{
  "dataset": "synthesised imitations of 52 everyday sounds, one a clip",
  "win_length": 512,
  "arch": "transformer",
  "norm": "rmsnorm",
  "norm_position": "pre",
  "hidden_act": "gelu",
  "mlp_ratio": 4,
  "dropout": 0.1,
  "inner_norm": false,
  "moe": "soft",
  "slots_per_expert": 2,
  "layers": 12,
  "beta1": 0.9,
  "weight_decay": 0.2
}
Rows from block 6 of a small self-supervised audio encoder (BEST-RQ), named by matrix and row number. Rows with one number belong to one neuron. Each number is 128 + 32 x the weight over its row's rms, rounded and kept within 0 to 255. All counts start at 0. Numbers have three digits each.
After each neuron's rows are labels from the 100 clips, of 14848, where the neuron reaches its highest value: "strongest on" is what is common among them; "loudest" is the band of the loudest frequency at the time of the peak. Only what is clearly more common there than usual is listed. The data: synthesised imitations of 52 everyday sounds, one a clip. In brackets: how many of the 100, against the usual share in percent.
# fc1: MLP up (model.blocks.6.mlp.fc1.weight, 640x160), inputs 80-159
# fc2: MLP down (model.blocks.6.mlp.fc2.weight, 160x640, transposed), outputs 80-159

fc1.203:158124086182143093134122152136101145134136161151117146123160113157123129049143132142114079129128127089135154171093133108115119125161153133174139171155127110120134191112145104130174081107136044070091154149131171141106123170092130150121098150
fc2.203:078127197120149156088155132132122106117069064095152092144128119103138120149139148154117100123139111169143163128191106112255145164119112152053111096049129171141107094107109145103132129152144132164133102129075100120157144103156095123114130109
strongest on: animals (38 vs 15.2); meowing (29 vs 1.8)
loudest: 500 to 1000 Hz (45 vs 14.6)

fc1.138:073148088109069169160139168121076127141122131084088228151091186111159118146144111081124134083109079162084112110116179125140093107098097142071151111153125171103138137136047079141124129133072133158140104110141084134072147148078123144106191163
fc2.138:172052138128219172094093169166160127059116161172118128136158103108137126132143228138107142153131087126153129157153074156133161127150153122131099158099093106142098097114135186114132109074113135085091099118129126129091135121112208119156143122
strongest on: signals (45 vs 11.7); siren (41 vs 2); pink noise (35 vs 12)
loudest: 1000 to 2000 Hz (40 vs 12.2)

fc1.502:075095090127089133091163124088122077163165140133134176153063192123125087164098102155131160114141142179078060199125124196137131127110107136154213093161123111128114084146099099207128153111118108074108108186116116137090132138183103120123169123
fc2.502:136053189226139113147130160158099120071105122117112109146111116082108118049142190118142120165098104115140146139110118071062147193144199156142075187116159166135152204128148161066083145063103139166095066068092157115111110081110124160148152157
strongest on: machines and effects (49 vs 21.7); laser zap (36 vs 1.9)
loudest: 250 to 500 Hz (44 vs 10.1)

fc1.333:135168076135102110150106134091118099146098126124123184119146199119122072117163103109089075099090168139071093067103163149150078065124129085147137133131050085115128081137143142112127140130091119067187122148160124179111120116121111123123095099
fc2.333:118144147111175126118157124153155193146128039076113138121128083112152155100154121130139106133124133097171104146113139104095145143126150054174164138124148103133120153121178112040189130143112031156134143158160129193101058093138107125153115147
strongest on: animals (52 vs 15.2); meowing (25 vs 1.8)
loudest: 500 to 1000 Hz (74 vs 14.6)

fc1.124:166146079113030103118132122112093129142176219123172134142105107082167134203147058099171117082125132106151100141103117116161140132119148160127131146103108132128155121058093096103105115145170144187050085147062118142150114191137152083080080123
fc2.124:127099094097043109123142185102119120194050091123130206160107125134163044089094132156134161161059125126130114081162155157165139108116130161171182148117158140115183124129139054198117117142124174115157144117149115140153160146133135131056181126
strongest on: machines and effects (48 vs 21.7); sawing (43 vs 2.1)
loudest: 2000 to 4000 Hz (43 vs 9.2)

fc1.280:101131158188105155123098186123171158134124123153150166139169162128116073133134132126108108056137111143113086147112125129146144063123099099053067126108092103120109081119095130189074134127103149149145060169127119075037196100132149157140076138
fc2.280:097130143137148083174188074121104110070171101084130082093064164114160117156106118097158094141095157134141085090070185160129159144137109073158108178129127138137097152190173181126151139095114140146130144142176119125189104145106084143092131070
strongest on: signals (58 vs 11.7); siren (48 vs 2)
loudest: 1000 to 2000 Hz (49 vs 12.2)

fc1.431:158110137167138116170069178135153153198116107106163126144153181119078104151065152067123117115192137191121020111098129125140152101137116171103181135168047163139102082156142091152115149110130119136106046109147089078090135139077149080170097086
fc2.431:139092091177145108141151124123145105112134169174162057138106203128154156097114117132100188131125124111163128176110156194090154145142149109083131151179150153100101041089114150137091121123159120113098135137081098145162135166115165195108129114
strongest on: thin (high-pass) (30 vs 11.9)
loudest: 4000 to 8000 Hz (42 vs 12.6); 1000 to 2000 Hz (31 vs 12.2)

fc1.621:184119116203100119145118158061145189145077112107116163132182148186076074107111145127150163120148142150190123127101113067089139147144104089083139144137102125156092111105095129126145117127097191161059085122175067112100185104115121137171081149
fc2.621:127165132120143088062156057139117063039170136136105131096114103117126153160101065104160126141153121075092106134127174140115134123127141064144086123132155159098143164110103119150120111151157161157154143195147158127168086143166097116140144126
strongest on: signals (50 vs 11.7); siren (40 vs 2)
loudest: 1000 to 2000 Hz (42 vs 12.2)

fc1.128:077110114158062169126120199147088135143144078138110123124125202173127119075098122133085130104133099110092134129085085162121107086141089166107055146137081103186140128190078154162119129087084138088153133175092138102065109131116150122141159181
fc2.128:109135124116152164095118142127161164077138131157035191143164143144105148119134082078118156142135134123148077150075158130044110107150099160174120138169102135124134092112114123199154166093113157114149202098199183098091124116133148183068146115
strongest on: signals (45 vs 11.7); siren (38 vs 2); white noise (35 vs 12.1)
loudest: 1000 to 2000 Hz (42 vs 12.2); 4000 to 8000 Hz (33 vs 12.6)

fc1.46:170122124154115147115121166147148089111074122152145129171092119103119157200149115161095120128094101096140149099103188114060124115143185126110151125095121138184078112123156119148121113144116126069154160136098126124164135125147085095098107095
fc2.46:148177109108160088149145112169110137159140075152154102126106129176129146065180116034146210163125122137145153134172135145074095156122087178082082101125089119136153107093092143090147106173174084101152103143123112156085162104127130116152170163
strongest on: people (93 vs 15.1); footsteps (92 vs 1.9)
loudest: 250 to 500 Hz (27 vs 10.1)

fc1.336:093141157130146165072095072098118107092108111129118118131094110085103128068131134131121115137060131121108110093129032165134187120142113059108104122111118134158107144137081146133140126211128149186110151140119153152152107048088140078113147108
fc2.336:153184143167136119098071123139187138143124131126102141178153152108095192154130144117134135166092103142132134114130156082026131129186147157135139139164124136150156164143171107141175095058142137110114146119161166060132126160100093103146140152
strongest on: people (44 vs 15.1); mains hum (33 vs 13)
loudest: 250 to 500 Hz (30 vs 10.1)

fc1.253:108054080077076197137184194087062132092149141109102178124096120132156104135109081111113140096146120134078080125082120128174123140089113162124133115159078121142144176171077132217132120128102109150127157161113117111054085168150125148167204161
fc2.253:144098105153083152099096123143137123059146134107145090140107126113103129096176165197130096125164114139171162109092145112059160153110117164078077137178155090125133127171069159134112133094134099143132135092107132143099146147130162074115083073
strongest on: signals (64 vs 11.7); siren (46 vs 2)
loudest: 1000 to 2000 Hz (64 vs 12.2)

fc1.447:114143108089170135097088128063090106110077130146070146184099126109152118199122142139197064152117133139104148128119136168100136155154147153156133116184145204176118129115137113170084062115197049087195128129170192142139127148161106091165086121
fc2.447:097110156141093151158194150193133113148153073118123132115158121124124139073122064119105180074159142122104116138110170070159168112114092120135129161093094121146144159089061110043168103122107157190030106143123111115134142103108143109107109132
strongest on: thin (high-pass) (29 vs 11.9); stream (25 vs 1.8)
loudest: 1000 to 2000 Hz (50 vs 12.2); 500 to 1000 Hz (34 vs 14.6)

fc1.432:195136146055171181106142183157166111152179162166079150134131099143071130171151123133132058127143120143100094082116108085151113049143097131156081111109091154136135139063119128155124144174124114138145123069061119121088160103146131049106085145
fc2.432:153098128177135108145169081107079164136095106122166104099120154091091115125084173159134201165123113138138112198120097113152175117110202165085124147189168147093105080110142114113153132115139138135109058060079149110121162097129104119122110139
strongest on: thin (high-pass) (48 vs 11.9)
loudest: 1000 to 2000 Hz (39 vs 12.2)

fc1.160:083120118162072122093066075132146168112106127139174162169119131125080064129163160110101071100166154093112051140078072101169050107133141128188126103129094113149159107111085078140087127127115122088185074057177086131098151116139145154108135096
fc2.160:132163142176127116070128105134136130175115124117181012149094133080101161187114091087136125131120154137096080126175170144116142115150130177201124122123118113127107131111136121149168065160125124155140144175115108149144110180129127171115127142
strongest on: animals (49 vs 15.2); howling (34 vs 2)
loudest: 500 to 1000 Hz (42 vs 14.6)

fc1.496:169194168109136161110141134147157137146091093132076132138132196122115160127118167155104183131117102125128101150110118129219095071129089119168075089123122058083141143114103121128142095084104138145149152099131153170135127159116113146159156105
fc2.496:058157092119158085128169101137145123124149153086164150086105159138136151189111119061165144147103126137117075147213160143122128124078125183185143167091133143130168111133130121103156198048071162126103102148084101072137138134081074129205124139
strongest on: thin (high-pass) (32 vs 11.9)
loudest: 4000 to 8000 Hz (38 vs 12.6)

fc1.626:157110124081126132098124095105167071169100114159048137150048111142108117056171152092110099126117121125146110109125067093121093103093133100118158143095137046103129137095069090158108089176159134145191143071164161137176171125095124073126088094
fc2.626:145124199166154154132071081149105132076113144142137155140158166106120161146164159188107155149140114145173161145070106143139121144187162132079133111089148112147095162135151138069137127089127096059107097144115154140161134119107174150165109145
strongest on: thin (high-pass) (31 vs 11.9)
loudest: 500 to 1000 Hz (34 vs 14.6)

fc1.327:141076088100110140142160165091133046114118186119172109117070177120190164131097113046147139147096137145126082134117110115180119115141145137173152125122072136136134154120078157105151125130132141122132084138139117091091110191142140108137180090
fc2.327:145156156131159139177099189107129117131162124113151120068098180149172128096091110160174126153106104087142188101163115085119157199148110146121189085130129121160112138133085169193065116102141150169159159084222099096182137154123150126168151124
strongest on: machines and effects (53 vs 21.7); explosion (34 vs 1.9)
loudest: 250 to 500 Hz (39 vs 10.1)

fc1.265:093078169126142111102048105143226118085145185183140172185111121149113139123184111086138116104125094122039045106054146124121085059120089092088062113105085138100121107147127131109095116105162102111110052079111140138091124124093100106108068128
fc2.265:099126130143163091112122149065119103117099123156088163136143097177104152093122173113135161114132204127099066131075094098148064112070133092116163103034110095158085107117125132134198133125184128167110149088109093087102138171176069100170084173
strongest on: nature (64 vs 13.7); wind (47 vs 1.8)
loudest: 500 to 1000 Hz (73 vs 14.6)

fc1.561:204132128150105166095044152189160149094145175173101142164098089116135132174189153133158106109092116105117096143141081101162121051165077128134110133149116135118088105156091167141148102196140147096108106106095118100071148098171119139169089106
fc2.561:134074165119166098181116151109147134180129108080113127125149086083171170135056164115137164182125184172157167106134161105128148105098150190108122158195120108088089109162172137164144160101109144096126119069140113155128154114137153115142171148
strongest on: thin (high-pass) (31 vs 11.9)
loudest: 1000 to 2000 Hz (34 vs 12.2)

fc1.312:161090088085099092109105175083089090146090146105109129158097170132124105119183081089107043074140133071135087128085143152182029117106102070148132107125114132137119084076110037189093110180127124184158144143142104126113154116091080069083135163
fc2.312:108145104123084083132120126120096134053109120117145131184093205090131090130171157137174073186109144085120121143120174102168113180129116115135138166093124152140138134130110150139095084147154132120137139143061156166144119134136152120136122170
strongest on: household (50 vs 18.8)
loudest: 250 to 500 Hz (32 vs 10.1)

fc1.100:071079112065097161144125138141137157141216138133140110134100155116158092091152176077134141094142142129121099085079149146114147120133060044186112114062117195145125141141071154094147092094134154077112098122117088149052059144148194079122111136
fc2.100:138181131183112116118194102137173156161144176079145155121147122059128106118096094133145122134115174151118151099150112168097104170154154145144103128176123128206122060120117173148099118152193114074145127088143162153134126192109148145051179093
strongest on: animals (49 vs 15.2); howling (41 vs 2); pink noise (34 vs 12)
loudest: 250 to 500 Hz (66 vs 10.1)

fc1.580:122131183197127160155119100117073100142153162112157104162124125090044124144171152033122058160143071154110112107111135086130064151079033168141116126146092152145137150102086159170140107158104125124142124068158117046085081108053128093107093139
fc2.580:038125173190117103087117174153118130131165139124082124118145056084120084101146122128142152158132116110131126080152136137179170144086126087136124112175191133157138126187133105157093123089100119080147182079165075121121119054144112137115095183
strongest on: nature (34 vs 13.7); wind (25 vs 1.8)
loudest: 250 to 500 Hz (53 vs 10.1)

fc1.102:204094070157098143145148168177141122127147139095116178164091183119144037029094131135103132066150051164095136113100083142090149089115123152147194163143117132150131088167114123158101124119109097147107115132123148101113135108117133113111145087
fc2.102:108084155125105133133114140061105100206102125143158139129124089138086143182148151135134078113120130155135126122170153145119198135125123081121109124154080095156180112157152153149129140145199114098122127151103140198079150144143101223153130113
strongest on: household (64 vs 18.8); clock ticking (54 vs 1.7)
loudest: 2000 to 4000 Hz (34 vs 9.2)

fc1.39:137104162141154151132129192133168116149047110087180171191128122083153078145109123134132156122105081118144154094125140180159139122133157149166171123108118172171102086144139136119126060160131141120141149203175154154149135157076096145138069112
fc2.39:137138092148103092147163144156112134110112063205096084103075146133096172162151131102163116127145139141158156153086126147124119129118098155086118118134152092096129153130110130136144128120123093102123130101067116120084117094101157126092150118
strongest on: household (74 vs 18.8); clock ticking (66 vs 1.7)
loudest: 2000 to 4000 Hz (47 vs 9.2)

fc1.463:035117054145146168175175153084130168124147178144095146135148106116142119100115081081131175075091120179123111114095161160139134093039116079118105124162136178164134161166039099135176136115127097138110117171094150128055134168111141109133142128
fc2.463:167086160109147187162145086136155143050154169127181147123111151128133130145114205204121089121142117065146162107133131128148149153123135156117117135160155137134135140143176182181077100120106068137076126120126151131096115059089143100137108160
strongest on: signals (73 vs 11.7); siren (66 vs 2)
loudest: 1000 to 2000 Hz (70 vs 12.2)